config.toml
model = "image-text matching model"
dataset = "made-up waving flags"
translate = 0.06
color_jitter = 0.2
fusion_encoder_layers = 12
fusion_encoder_norm = "layernorm"
fusion_encoder_activation = "silu"
fusion_encoder_head_dim = 32
residual_init = "none"
batch_size = 256
lr_schedule = "linear"
Rows from block 2 of the image encoder, named by matrix and row number. Rows with one number belong to one channel. Each number is 128 + 24 x the weight over its row's rms, rounded and kept within 0 to 255. All counts start at 0. After the name is the row's rms in percent of the matrix's.
# convs1: 3x3 conv, stride 2 (encoder.blocks.2.convs.1.weight, 64x64x3x3), inputs 16-23, a 3x3 kernel for each
# convs2: expand pointwise conv (encoder.blocks.2.convs.2.weight, 256x64x1x1, transposed), outputs 128-191
convs1.14 089 [102 107 112 125 105  92 137 128  87 136 143  98 165 160 116 142 127 117 135 155 167 133 159 170 117 161 147 101 111 129 112 145 171 122 104 142 120 146 133 103  97  81 118 135 128 167 129  93 107 108 126 149  94  96  94 101 114 139 118 133 167 152 147 116 128 142 137 130 153 106 148 134]
convs2.14 084 [125 135 117 130 117  93 114 136 117 142 149 134 107 157 139 146 188  93 131 174 136 111 110 155 142 105 125  83 131  94 147 151 136 196 113 143 120  98 149 124 134 109 107 107 134 116 111 122 141 125 143 145 104  79 131 145 127 161 152  97 116 101 160 119]
convs1.15 094 [132 177 166 129 132 118 165 132 131 154 131 126 185 138 115 138 109 115 163 120 108 181 122 100 145 114 121 129 117 129 116 116  72 133 139 143 177 148  81 185 114  68 146 116 101 107  99 111 105 112 100 130 136 124 109  72 127 131 140 128 160 141 120 123 121 137 148 117 127 131 114 131]
convs2.15 095 [ 73 110 125 158 132 115 137  98  61 138 104 115 149 133 110 114 118 158 163 126 119 122 103 125  99 127 128 123  94  97 153 143 102  80 168  90 111 143 161 143 166 112 117 120 139 140 122 139 128 141 119  95 119 143 137 115 126 108  88 117 144 108  96 146]
convs1.16 088 [130 127 133 120  98  96 100  86  97 116 123 120 160 146 142  88 119 128 106 138 153 145 140 133 143 145 148 126 141 138 120 137 102 139 148 123 130 153 146 112 104  78  72  80  94 143 126 133 137 145 107 132 140 138 139 140 121 137 180 165 106 117 152 122 163 183 102 137 172 125 149 144]
convs2.16 089 [117 134 127 121  98 111 150 110 101 108  68 133 147 100 140 126  80 136 169 119 112 129 120 108  86 144 176 140 130 132 150 116 150 122 136 124 150 149 164  88 161 153 113 140 116 159 117  98 148 183 120 140 102  95 142 140 125 110 148 154 157 169 111  85]
convs1.17 101 [144 159 155 101 120 148 134 139 120 129 151 171 124 141 136 100 119 105 138 111 116 152 146 117 193 170 131  91 129 148 152 178 139 142 138 121 149 118 123 132 104 131 111 138 144 123 106 118 148 118 115 119  93 113 142 147 109 129 149 115 108 144 116 120 142 136 131 139  91 161 146 115]
convs2.17 103 [105 135 121 104 102 128 148 108 117 108  90 183 139 135 166 131 135 119 130 113 124 129 121 127 105 116 113 158 131 159 153 151 140  89 145 136 116 157 122 131 151  97 118 139  98 142 110 107 119 103 134 105  83 148  99 117 151 131 104 125 152 166  92 109]
convs1.18 113 [115 119 127 114 110 103 119 136 134 143 150 122 124 147 153  86 107 114 150 160 123 155 149 144  75  53  90 128 143 120 106 126 143 114 137 129 120 146 132 100 124 100 160 170 132 110 115 123 131 139 141 155 163 155 128 125 123 119 152 144 134 143 119 141 142 121 130 131 158 101  77 140]
convs2.18 106 [149 129 126 117  92 107 122  95 134 177 144 127 104 177 123  91 125 129 123  95 105 150 117 117  90 134 109 124  81 100  93  89 129 155 132 111 122 134 130 130 139  74 150 122  97 136 100 113 169 169 135  87 118 108 106 134 104  91 107 181 142 138 100 156]
convs1.19 094 [118 111  94 127 135 104 146 178 179  99 121 110 122 131 146 124 111 110 134 186 154 140 149 126 149 126 125 154 156 124 149 136 126  98 107 103 123 131 150 108 131 181  84  93 160 150 164 152 147 124 137 109 103 119 127 131 126 134 130 108  96 116 129 158 188 146 114 117 100 127 135 115]
convs2.19 089 [105 135  83 126 139  89 135 153 171 137  81 152 113 139 118 154 145 184 131 123 150 127 124 103 122 172 139 100 123 152 126 109 168 155 147 108 145 134 136  98 144 103 146 134 113 162 102 133 166 117  88 165 127 165 151 123 142 108  97  99  97 148 130 165]
convs1.20 097 [166 169 161 100 126 121  60  68  71 140 154 145 105 125 128 117 123 119 147 140 154 124 126 134 148 146 142 125 101  93 142 134 127 152 152 139 146 170 167 145 150 140 118 109  91 125 128 103 130 150 130 137 158 125 147 135 133 112 103 107 130 126 134 143 138 154 126 125 139 163 140 125]
convs2.20 099 [109 106  96 147 153 130  68 107 144 104 147 166 121 126 164 115 124 156 111 127 121 142 127 133 128 117 136 159 120 102 139 130 140 126 134 151 130 196  78 167 137  60 121 132 144 169  96  98  93 118 122 107 110 100 128 117 131 136 154 132 118 143 149  89]
convs1.21 098 [143 164 128 132 126 136 132 117 110 127 121 135 134 128  95 136 141 132 115 135 106 148 153 134 115  92  89 168 166 185 119 123 122 113 119 113 131 152 152 114 131 126 173 164 135 170 151 143 132 115 112 108 106  96 111 113 125 107 107 119 100 136 141 119 120 128 167 156 151  92  94  74]
convs2.21 107 [119 130  93 111 126  88  93 132 122 122 129 143 126 136 140  91 147  92 153 134 116 148 116 130 129  90 148 124 102 153 133 143 139 131 124 137 101 130 113  69  85 145 127 158  97 108 116 151 177 133  97  94 149 136 105 146 133 101 100 162 124  96  95 138]
convs1.22 096 [108 121 105  53  86  86 129 130 114 116 111 100 121  98  99 124 115 115 147 152 148 126 119 144 130 137 137 148 125 114 121  89 120 134 115 142 160 151 151 113 107 136 186 159 151  98 115 102 116 119 107 143 154 147 131 134 139 124 114 141 140 134 134 129 132 104 119 128 145 115 122 136]
convs2.22 116 [132 120 152  99 107 127 110 104 129 120 116 146 105  96 125 130 128 118 133 118 133 130 119 122 100 120 132  78 125 114 117 104 121 114 132 131 123 129 131 117 113  67 103 131 100  88  95 114  91 120 124 119 122 112 131 177 136 153 111 121 103 103 110 120]
convs1.23 092 [103  98 143 127  97 109 150 146 155 111 174 166  93 150 146 127 126 167 126  87 115 109 119 181 156 179 175 117 118 128 139 179 156 126 142 105 119 132 130 103 130 137 122 159 158 146 119  84 133 113 110 150 116 124  82 115 136 112 147 168 130 130 145 149 114  59 120 157 142 148 170 154]
convs2.23 090 [101 159 129 111 109 125 148 146  99 123 113  95 140 163 103  93 126 139 147 137  83 100 169 155 147 112 117 115 117  91 134 178 155 118 131 135 117 146 102 127  82 119 136 103 125 109 114 118  88 131 157 142 113 137 102 131 151 139 138  78  81 138 106 142]
convs1.24 109 [122  90 112 136 166 180  91  96 128 136 137 113 122 122 120 110 120 124 126 147 117 135 132  93 126 141 149 120 120 123 111  96 109 108 128 130 105 106 128 114 142 154 118 130 137 115 102 104  94  89 104 128 159 180 127 121 110 138 120 133 118 109 125 123 147 159 119 121 127 125 127 144]
convs2.24 103 [122 148 142 111 122 119 154 116 138 125 163  99  93 141 166 156 121 180 149 108 109 111 145  88 132 138  76 134 118 131 144  72 164 102 132 118 100 140 137 157 111 118 140 108 161 159 138 160 143 150 141  68 107 143 113 132 105 127 133 162 105 134 147 137]
convs1.25 108 [139 100  78 125 119 126 139 144 150 129 130 123  92 128 149 125 106 137 125 123 108 149 122 102 126 141 170 157 121  94 120 101 132 110  94 133 111  72  76  97 105 115 142 173 165 130 143 144 109 120 128 127 128 137 110 161 144 117 140 138 117 114 133 142 131 133 129 135 122  70 109 161]
convs2.25 095 [148 118 141 117 147 111 115 152 162 137 173 130 112 176 134 137 130  74 100 119 167 106 158  89 146 128 104 167 167 143 173 122 116 154 125 149 112  75  87 144 165 147 186 105 142 110 132 134 159 142 110 116 125 143 164 142 115 117 135  79 111 100 154 114]
convs1.26 101 [113 116 144 121 173 194 114 117 132 127 112 128 118 112 146 140 144 136 152 107 112  81  76 123 132 137 149 111  88 136  89  87 116 110 101 118 126 133  84 134 140 125 118 135 139  86  73 120  83  97 120 108 111 100 117 117 138 120 108 152 153 149 146 142 136 133  97 109 125 129 149 161]
convs2.26 100 [168 113 153 114 127 121 130 164 121  86 124 142 148 107 140 121 123 163 114 136 131 128 114 116 109 130 119 116  83  94  81 131 127 102 126 123  88 136 108 180 106 136 130 133 102  89 134 105 106  97 104 128 169 173 110 118 105 112 153  87  92 158 108 155]
convs1.27 106 [144 138 149 128 131 137 101 117 132 158 181 158 152 131 139  97  92 117 121 108 115 132 108  82 186 178 144 129 145 143 142 136 155 110  82 108 132 155 154 127 142 124 175 169 134 122 122 121 166 155 114 125 108  79 138 159 133 134 141 115 127 121  91 132 100  94 107  82 110 160 165 153]
convs2.27 093 [131 127 121 108 123 110 137 121 117 117 175 104 167 148 108 149 130 149  95  84 116 108 119 170 161 163 148  99  87 151 134 126 182 122 119 141  88 136 167 143 167 127 143 127 115 113 107 151 107 117 116 144 155 130 124 152 102 136 171  94 140 130 100 135]
convs1.28 097 [139 110 105 124 105  89 117 111 137  97 135 181 109 142 176 107 124 140 112 162 146 112 135  98 128 134  93 114  95 105 154 113 104 118 131 133  92 107 115  84  98 117 101  98  93  94 126 108 135 140 125 113 132  99  99 129 140 100 145 156 128 140 156 159 209 175 137 132  88 119 108  76]
convs2.28 095 [152 147 136  77 118  81 169 124  89 110 127  97 136 200 103 141 108 131 102 149 110 162 161 145 145 152 107 158 156 106 108 172 111 129 113 129 120 128 135 127 121 125 164 114  99 142 119 105 135 149 129 126 129 123 143  91 147 119  99 155 111 142 117 187]
convs1.29 097 [166 152 120 112 101  86 130 113  83 135 120 141 122 147 152 121 168 166  84 103 119 147 204 165 137 152 166 115 113 158 120  87 121 164 111 140 146 134 105 138 142 107 162 144  88 130 114 137 136 130 148 123 128 142 122 114 129 111 111 131 103 126 137  66 116 130 150 217 154 107 151 144]
convs2.29 093 [115 129 135 140 124 138 118  94 128 164 128 117 109 111 118 137 130 114 107 115 134 121 125  91 102 129 159 101 131 131 125 128 126 120 121  85  99  92 110 113  97  89  72 127 110 120 129 121  73 102 153 154 109 104  71 139 143 167 128 130 127 113 144  96]
convs1.30 105 [141 154 140 113 108  87 144 137 156  96 104 133 104 103 147 126 116 114 129 156 130 118 118 150  85  66 116 143 123 118 149 135 118 157 137  91 114 137 118 122 121 112 125 119 161 155 152 132 120  99 121 113  88 132 144 107 151 126  99 132 144 133 101  90 124 166  95 120 149 127  93 126]
convs2.30 109 [152 135 109 150 142 124 143 136 117 182 101  98 119 127 110 115 160 100 128 112 119 105 151 139 132 150 107 134 132 149 136 126 180 149 121 114  95 118 122 157 161 124 188 133 148 121 122 119 174 157 163 132 156 133 126 131 134  93 213 103 124 105 101 141]
convs1.31 095 [ 94 110  96  92  70  92 118  88 132 128 121 112 100 118 115 104 106 114 107 129 141  86 114 131 126 132 119 145 169 114 116 117  72 109 105  99 103  97  57  86  76  96 139 109 108 162 112  77 113  89  96 114  83  87 137 119 122  98  98 106 125 111 110 104 129 148 123 117 128 170 132 122]
convs2.31 084 [130 100  95 102  80 146 101  97 118 131 164 113 158  97 142 119 176 137 121 140 149 118  87  94 121 130 150 132 122 132 183 146 125 114 122 115 116 112 111 138 125 186 116 133 121 134 112 127 133 137 104  93 133 132 136 127 109 109 148 108 103  96 138 184]
convs1.32 093 [128  90 101 122 117 130 141 155 176 144 128 136 183 161 135 149 129 115 113 101 109 127 119 126 169 153  98 109 115 122 134 162 151  74  90 105  89  87  98 111 129 133 109 125 121 108 149 161 107 135 166 154 129 144  93 130 143 119 170 165 120 121 118 104 100 102 152 132 105 145 125  92]
convs2.32 081 [111 145 151 126 117  98 167 115 124 149  86 113 111 164  80 101 117  95 151 185 122  93 125 128  91 136 116  92 132  91 148 157 108  79 165 146 123 115 135 101 119 114 133 123  60  91 158 110 118 128 107 134  93 107 107  81 103 115 130 124 125  99 140 153]
convs1.33 101 [102 104  89 107  91 103 107  83 100 125 123 126 118 104 114 109  95 106 106 100 132 115 132 162 116 176 171 129  98  92 136 112 114 170 159 121 100 113  78 131 123 136 122 141 147 134 110  92 143 133 119 141 165 133 110 126 142 122 154 156 145 134 134 105  99 125 109 123 148 129 167 165]
convs2.33 102 [149 118 141 165  93 137 130 140  64 115 155 136 163 143 130 127 146 107 122 119  97 123 166 155 112 170 125 179 112 131 161 163 137 140  96 103 131 119 130 135 165 145 136 141 115 107 105  97 131  99 116 143 115 132 131 153 127 130 156 110 147 138 111 113]
convs1.34 095 [ 86  86 109 113  82  85 153 116 150  98 140 131 105 148 164 138 159 131 141 157 137  74 103 139 146 153 171 115 106 111 154 139 122 138 120 113 115 136 112  91  80 100 174 162 155 111 101 121 102 109 113 191 172 167  70 107 110 108 131 133  99 134 134 157 170 178  80  98 137  98 123 128]
convs2.34 101 [157 126 177 141 124 153 154 139 113  79  98 137 116 155 122 147 125  83 142 135 118 118 177 138 104  90 135 151 154 142  97 146 134 118 126 139 135 146 102 116 176 135 137 126 111 136 132 111 141 115 132 100 124  93 117 113 140 112 125 137 103 121  93 102]
convs1.35 103 [112 122 130 149 145 123 141 160 149 124 146 143 123 114 123 122 115 127 131 122 115 140 142 128 149 143 127 132 151 134 132 146 134 114 113  95 149 140 128 156 115  81 135 137 109 146 127 118 143 160 155 122  76 117 118 139 166 135 127 161 108  64 100 114  99  77 139 140 116 138 143 138]
convs2.35 108 [124 137 134 135 146 147 148 125 113  81 147 149 157 144 170  81 107 165 117 134 103 151 132 108 133  99 205 151 114 148 112 146 164 127 141 119 112 186  98 114 123 104 123 113 100 106 134 103  73 162 128 100 125 133 115 180 123 134 108 147 121 117 137 138]
convs1.36 086 [130 122 139 138 114 131 107 107 128 141 135 127 136 147 129 109 121 106 179 186 154 183 218 170 150 130 121 114  93 117 112  98 120 123 115 113 127 140 108 152 146 109 152 116 107  92  80 128 106  96 124 136 161 155 129 127 112 126 121 122 123 105 123 158 128 136 158 167 171 160 143 170]
convs2.36 087 [185 142 147 125  92 137 102 143 157 141 151 160 109 109 124 127 118 146 130 137 143 129 117 136  92 156 121 111 139  94 107 116 137 160 128  63 128  94 121 149 137 101 110 119 142 131 140  98 163 178 139 141  79 121 163 100 117 167 123 134  95 135 135 147]
convs1.37 090 [ 79 114  68 150 126  86 209 116 107  82  90 119 117 123 139 130 125 137 151 151 160 101 128 147 137 167 150 111 146 120 126 136 143 163 163 138 165 175 154 180 155 160 165 146 149 125 119 103 133 127 132 131 114 116 104 109 128 123 123 134 147 171 169 133 147 134 119 141 117 146 146 133]
convs2.37 086 [135  90 109  68 105 117 108 138 141  89 146 163 122 147 143 124 122 140 143 118 148 128 101 113 111 127 123 149 161  84 158 121 158 125 174 119 113 129 143 109 110 111 152 138 103 143 126 125 101 117 127 158  92 132 111 108 169 130 123 115 129 168 149  97]
convs1.38 102 [103 126 122  99 120 126 150 186 175 128 132 128 112 115 107 132 139 131 148 150 129 125 108 120 143 128 140 148 114 137 110  78  95 124  96 118 144 148 137 121 172 153 157 188 142 130 164 144  80 125 103  88 124 100 112 110 141  90 107 123 116 133 134 131 120 134 100  63 109 134  96 136]
convs2.38 108 [104 102 112 132 112 135 124 120 105 124 143 132 132  95 108  91 109 138 140 146 123 150 132 131  98 151 131 104  99 122 117  91 134 136 117 125 115 120 129 142 120  79 112 104 140 128 152 104 117 130 125 128 128  58 132 121 101 128 110 111 118 110 124  77]
convs1.39 099 [126 116 119 114 112 129 101 133 162 158 161 152 130 128 119 138 111 130 120 167 136 120 124 123 128 141 110 124 121 162 129 112 103 157 148 116 120 123  98 156 142 125 112 160 173  75  89 163 111  85 106 133 111  94 131 114 127 120 105 111 162 133 141 143 164 140 132 120 113 148 129 119]
convs2.39 096 [178 172 130 112  99 139 107 150 125 133 117 108 128 125 112 147 150 142 121 107 183 129 130  93 114 138 128 148 148 147 108 139 134 137 104  92 143 169 143 117 129 142 114 150 113 151 118 112  96 129 115 157 178 136 110 136 141 118 129 134 115 146 133 123]
convs1.40 109 [116  90  94 103 121 157 131 163 155 131 139 115 124 135 124 141 138 149 121 129 129 144 140 117 140 119 111  95 115 117 115 149 154 176 170 157 160 154 147 144 146 152 113 113 119 133 131 111 141 146 130 150 113 112 130 109  90 138 133 129 150 131 114 121 112  97 110 117 115 139 145 128]
convs2.40 121 [122 115 130 135 127  80 122 144 118 114  72 119 124 133 125 126 113 132 123 120 138 132 126 119 117 200 155 106 145 142 117 127 108  99 135 148 106 107  82  66 107 107 122 129 115 132  91 146 151 117 116 162 138 117 117  90 129 125 133 157 141 130 125 114]
convs1.41 104 [169 144 146 134  89 105 119  56  91 152 134 123 151 117  77 137 124 136 121 131 124 108 117 143  81  81 116 115  93  98 152 121  95 153 144 112 157 150 144 135 135 139 128 119 160 124 135  91 181 181 110 116 144  92 171 147 123 150 155 143 104 102 119 122 118 125 126 110 116 105 104 126]
convs2.41 107 [125 180  84 132 117 147 121  79 100 161 122 143 167 153 125 132 156 145 125 134 139 152 108  90 120 109 152 153 138 153 156  80 146 111 133 125  84 130 154 145 141  96 112 154 129 136 124 136 165 165 157 126 150  99 150 129 107 133 136 113 154 149  87 122]
convs1.42 103 [144 150 156 130  96 114 123  75 104 114 112 128 102 135 147  89 103 136 137  84  84 175 158 151 138 119 112 145 139 153 122 131 115 131 101  87 160 149 127 111 114 135 104 115 142 134 120 113 138 101  76 157 153 101 122 123 106 107 144 106 120 142 132 116 132 129 153 183 173  93 110  81]
convs2.42 102 [127  96  92 117 119 107  88 117 141  96 111 121 122  94 160 171 138 130 126 120 138 161 116 144 150 114 140  89 141 179 143 111 162 100  95 125 138 128  73 150 134 119 111 131 138 108 114 113 129 126 156 119 133 131 171 197 159 131 165 135 108 136 145 102]
convs1.43 088 [172 126 133 129 104  81 158 123 120 161 115 119 127 132 129 155 126 113 123 138 140 156 158 189 142 185 161 159 129 109 159 149 135 137 135 109 155 120 156 127 117 159 142 117 181 106  83 147 136 100 122  88  61  83 145 125 152 111  95 116 127 101 111 140 179 167 174 200 167 120 146 113]
convs2.43 099 [125 151 148 108 122 120 134 113 167 160 143 129 124 128 121 147 160 146 135 118 192 103 130 112 100 110 103 107 155 115 132 111 134 154 131 132 147 100  94 102 113 129 138 103 154 105 107 136  96 116  80 121 139 132 104 109  81 132  99 129 121 133 157 115]
convs1.44 098 [139  68  79 149 133 124 156 116 141 121  99 130 121 106 125 131 123 146 111 116 126  95  92 121 123 136 176  94 125  97 130 134  98 111 114 112 137 140 137 137 135 114 142 129 127  77 153 100 124 125  91 144 154 110 166 148 118 169 163 119 139 115  88 110 101 109  96  69 118 134 149 168]
convs2.44 096 [115 114 152 119  72 154 100 142 126 157 135 125 132 106 128  95 147 135 135  87 108 168 129 121 130 133 126 120 136 177 126 110 133 118 157 134 110  94 108  74  96 146 161 118 152 140 161 187 111 151 104  87 129 114 138 110  85  98 114 155 122 104  82  92]
convs1.45 101 [110 101 130  92 102 139  92 113 156 138 177 124 192 158 127 172 152 132 163 114 124 144 114 114 136 123 122  79 110 137 137 157 161 103 121 121 107 121 112 106 114 138 113 132 153  93  80 102 102 106 111 103 137 133 110 109 109 125 139 116 141 140 119 149  94  97 148 114 111 146 120  91]
convs2.45 096 [143 179 130 118 105  90 146 157  98 104 115 111 117 110 140 153 124 125 160 147  82 104 136 141 144 118 128 100 108  67 136 142 148 137 163 101 123  94 140 118 142 149 170 127  94  76 136  93  95 131 131  87 141 111 141 127  95 126 138 134  71 113  82 117]
convs1.46 095 [143 129 142 133 140 184  95 111 158 135 143 150 127 151 153 100 123 137 105 125 134 125 173 143 105 150 144 120 147 140 115 139 139 135  98  87  95 125 145 105 163 183 129 186 182 178 169 182 151 134 149 118  97  95  99 102  92 101 103  96 104  95 102 178 193 161 144 119 116 142  95  99]
convs2.46 098 [122 148  85 124 121 144 143 129 107 117 125 132  90 166 113 155 124 106  85 104 106 152 151 120 148 133 137 140 174  85 161 138 115 112 124 142 121  88  97 133  80 103 114 103 176 151 140 118  99 130 130 118 111 119  81  81 178 102 156  94 127 116 129 117]
convs1.47 109 [139 123 126 148 134 123 123 103 128  94 103 109 144 136 102 150 173 152 126 123 125 139 130  85 196 146 128 120 111 104 128 131 108 144 167 165 129 135 137 143 137 125 161 138 131 149 115 108 144 136 148  99 112 174 132 166 150 107 125 145 118 113 138 120 109 127 126 129 109 181 159 114]
convs2.47 105 [123 115 114 117 147 145 155 121 112 137 133 111 121 135 166 118 105 120 108 135  91 107 120 115 113 164 132 131 111 149  86 113 113 132 112 127 111 103 145 153  92 111 182 141 126 128 100 164 144 123  86 121  94 104 136 134 111 122 124 147 135 145 120 118]
convs1.48 105 [120 142 106 142 131  92 118 120  89 156 128 116 138 128 113 157 136 108 121  96 104 127 127 106 139 154 136  94 119 148 122 142 141 136 120 133 167 193 161 132 138  99 120 108  88 107 104 168 124 110 177 116 124 150 119 125 157 111 110 153 133 113 118 142  91 111 143 114 117 169 139 144]
convs2.48 098 [139 111 134 130 152 155 144 131  79 156 165 176 164 141 158 117  95 123 170 148 132 198 127 135 135 121 100 109 120 115 118 131 144 104 152 163 130 157  92 103 153 131 180 138 153 154 132 117 119 155  96 109  99 105 161 162 100 156 130 147 132 105 141 118]
convs1.49 094 [156 134 136 143 111 103 149 151 136 132 126 132 121 120 119 112 109 132 131 126 112 117  97 102 127 130  89 171 173 142 130 135 136 110 122 120 139 135 136 119  86  90 122 134 131 134 183 137 127 158 168 140 151 114 139 174 141 141 164 136 172 151  90 152 117  82 145 105 104 119 130 114]
convs2.49 097 [153 129 132 189 115 155 118 107 127 182 117 134 133 138 128 122 121 141 136 104  92 121 112 166 142 105 172 128 133 104 153 138 142  98 151 123 123 154 115 131  90 118 147 125 127 131 161 175  92 131 116 106 148 137 210 150 109 110 130 135 137 131 137 130]
convs1.50 094 [121  78 101  87  94 111 148 168 184 144 132 118 136 136 107 130 111 123 109 131 152 112 122 143 123 143 140 101 111 130  98 117 121 122 137 145 129 127  87 149 119 111 143 138 121 102 130 125 129 145 118 122 152 143 113 128 118 128 152 123 137 129 103  99 142 133  99 117 125 120 124 120]
convs2.50 100 [150 107 141 134  99 115 114 136  92 148  85 133 117 136 135 149  97 118 105 114 156 114 112 133 115 148 118 150 148  98 140 169 130 103 124  97 122 127 139 130 134 160  90 103 150 112  95  95  80 120 122 157  93 129 111  91 114 159 123  63 116  95  95 117]
convs1.51 119 [115 121 117 133 140 135  95 103 125 139 146 111 132 143 116 133 144  97 134 123 123 149 118 114 139 119 123 104 160 135  61 156 163  76 164 138 103 114 144 132 128 122 151 107 123 132 142 138 108 165 148 122 139 109  98 136 159 105 143 147 136 150 133 130 118 112 143 130 125 141 123 135]
convs2.51 105 [100 128 133 180 107 139 175  92 125 165 122 100 139 182 148 131 109 139 143 128 122 112 139 122 172 128 111 103 121 178 118 175  92 137 106 102 103  93 129 144 124 125 190 104 135 142 208 149 100 111 140 126 123 125 152 117 144  96 104 119 152  84 139 143]
convs1.52 097 [ 98 120 121 108 127 114 109 137 119 104 104 123 122 117 142 143 131 138 104 136 115 104 155 134 103  93  96 142 129 116 138 139 120 147 134 124 144 123 107 156 121 114 114 112 108 123 110 121 120  99 145 141 140 152 115  97  98 115 138 119 166 186 154 113 139 119 131 181 116 130 115 112]
convs2.52 090 [114 120 168 114  95  93 137 140 127 139 143 139 107  96 134 160 140 147 103 116 137  90 155 127 123 115  89 147 135 148 102 140 129 147 118 138 127 122 113 141 172 153 101 113  69 128 129 130 135  94 144  91 127 164 135 173 194 142 158 114  94 117 109  78]
convs1.53 099 [143 141 149 124 109 111 186 163 142 123 119  92 142 133  98 110 130 131  90 103 129 115 148 174 120 147 156 119 143 128 117 155 144  82 100 129 107 107 149 119 120 158 122 110 147 150 157 140 129 136  98  99  81  89 138 150 118 134 121 117 105 112 140  69  98 103 121 136 138 113 153 149]
convs2.53 091 [104 141 167  83 133  81 136 138 111 154 128 124 134 138 102 101 142 133 147 159 128 128 144 121 154 132 159 140 132 146 131 153 134 142 124 140  98  94 134 127 129  77 181 136 146 135 104 171 139 127  85  86 193 122 123 123 133 146 131 127 158  94 149 156]
convs1.54 098 [150 128 126 130 114 131 109 129 149 119 104 119 129 113 130 131 138 156 125 143 137 117 130 105 125 126 123 140 167 106 129 147  87 132 157 106 142 125 124 115 103  96 104  93 100 126 146 116 122 161 123 109 164 121 184 212 158 147 174  82 136 151 131 120 140 115 105 131 114 140 126 124]
convs2.54 093 [117 142 110  71 135 154 108 132 133 149 115 126 131 139 120 106 126 100 133 106 118  79 131 103  96 110 145  96 104 156  90 116 102 133 126  80 103 137 101 148 139 129 141 127  97  98 175 150 109  91 119 138 135 139 159 120  97 134 126 111 137 103 134 152]
convs1.55 106 [132 132 140 171 184 177 142 142  89 122 135 133 121 124 141 121 110 103 116 103 106 167 149 132 151 117 114 111 136 140 131 109  82 125 117 118 162 124  81 170 149 138 144 120 126 131 123 131 135 119 122 131 126 129 112 127 125 147 139 123 139 149 133 103 115 141 155 151 138 141 137 145]
convs2.55 108 [136 117 109 107 144 129 151 143 138 137 128 113 141 126 110 126 123  93 115 117  85 124 130 101 112  79 113 132 106  88 155  90 125 145 139 103 153 114 118 145 135 123 115 143  87 116 117 151 101 131 143  90  99 107 120 131 150 129 147 101 111 138 111 166]
convs1.56 107 [143 154 120 121 121  86 117 169 144 130 121 120 121 131 116 134 133 119 109 107  89 115 142 118 123 156 122 142 162 139  97 125 124  82  92 114 113  60  66 119 111 124 146 166 179 134 127 143 103 112 140 112  95 132 118 142 132 123 121 117 107  99 120 130 135 124 118 155 113 135 152 140]
convs2.56 095 [150 126 131 146 106 111 105 166 111 163 142 122 118 164 166 127 182 120 133 121 151  91 124 124 106 127 136 146 107 158 157 154 108 159 143 144 103 156 106 146 168 141 103 136 118 127 104 151 148 115 148 124 121 164 106 112 114 156 157 156 153 133 139 111]
convs1.57 097 [122 149 150 147 126 143 136 147 120  99 119 141 112 147 132 119 154 115 174 140 167 103 100 140 166 182 199 142 120 138 126 144 168 105 116 144 148 137 119 131 111 123 159 157 148 113 102 131 163 141 137 130 133 139 138 140 127  95 136 123  96 139 132 189 172 199  90  63  99 151 132 166]
convs2.57 101 [ 98 160 131 115 135 138 120 136 137 129 120 174 113 106 122 160  59 133 108 108 108 115 135 126 109  97 119 140 149 128 131 134 107  93 115  90 164 141  84 145 140 126 158 144  86 131 140 114 114 134  94 155 133 133 142  99 116 122 105 117  92 126  92 113]
convs1.58 092 [152 142 110 148 160 145 152 127  87 148 154 131 151 162 159 142 152 153 130 140 132 100 139 138 123 124 124 111 150 166 132 141 139  99 103 127 145 157 165 119 141 159 160 121 103 125 130 163 148 129 151 141 142 115 125 162 129 162 156 120 140 155 155 119 132 125 115 144 132 121 137 115]
convs2.58 106 [ 81 115 113 118  98 138 105 125 126 100 110 127 138  91 118 134 115  71 159 129 133 111 134 148  84 100 145  61 140 105 167 124 124  86 155 119 142 113 123 103  83 124  71 133 108 108 154 116  89 115 135 139 139 118 112 125 129 140 138 112 120 103 125 100]
convs1.59 087 [143 141 140 122  81  84 139  97 119 143 142 145 159 138 147 126 103 121 135 116 128 162 163 191 118 122 121 127  99 126 143 122 144 154 126 170 125 135 156 143 133 142 128  99  98 136 148 132 119 135 140 133 136 119 138 120 139 138 151 176 140 159 165 138 120 121 159 167 158 116 122 137]
convs2.59 094 [127 151  62 151 146 137 161  92 119  98 141 158 150 107 131 160 111 135 127  79 133 131 137 126 134 148 125 182 131 126 120  95 159 104  99  94 128 175 173  87 107  90 118 107 127 114 143 118 156 139 115 136  92 114 119 117 141 120 144 144 129 154 141 104]
convs1.60 104 [100 154 134 142 171 128 143 137  82  95 118 120 129 121 130 150 140 114 171 140 144 145 121 121 112 128 110  93  99 103 118 101 114 123 150 137 158 202 156 158 167 111 112 109  92 108 115 109 108 116 142 136 183 170 113 120 125 122 130 123 113 133 135 139 114 132 134 104 116 110 119 102]
convs2.60 110 [ 75 108 125 105 109 122  99 137 155 144 128 153 171 154 155 118 118 105 123 112  99 131 130 108 107 119 141 168 138 107 106 133 140 119 125 124 105 172 111 141 122 111 116 185 142 198 112 110 119 113 105 122 134 119 121 132 120 148 112 129 107 173 100 121]
convs1.61 103 [113  93  90 135 124 107 151 143 106 130 140 121 123 114 103 137 137 111 110 108 128 111  95 127 131 107 125 121 112 120 112 119 148 127 127 125  96 103 139 118 128 147 158 149 136 134 124 142 137 144 152 118 134 141 158 152 122 126 133 142  95  96  86 141 143 129 117 114 113 115  98 109]
convs2.61 102 [143 124 122 107 134 130 150  97 142 151 140 112 163 143 122 144 119 112 153 143 138 112 102  85 130 138 146 181 144 119 118 102 112 120 109 132 129 129 138 173 127 125 141 172 104 185 114 115 142 166 119  96 128 136 142 122 131 154 129 115 119 157 123 119]
convs1.62 109 [106 131 117 134 127 126 148 149 148  93 108 141  96 164 162 131 197 165 122 109 137 133 114 139 140 116 119 131 122 119  78 143 116  79 149 143 132 127 126 132 104 122 115 113 103 165 151 139 148 115  99 138 110  97 136 127 107 133 125  96 102 120 163 127 126 145 112 120 109 114 102 135]
convs2.62 110 [122 128 135 139 114 110 135 109 129 114 113  80 115  85 120 135 122 139 202 128 119 114 124 117 115 137 142 110 145 197 135 152 119 115 132 132 134 124  98  87 162 121 119 142 120 168 118 124 116 127 129 106 125 115 108 134 107 124 118 138 124 138 131 133]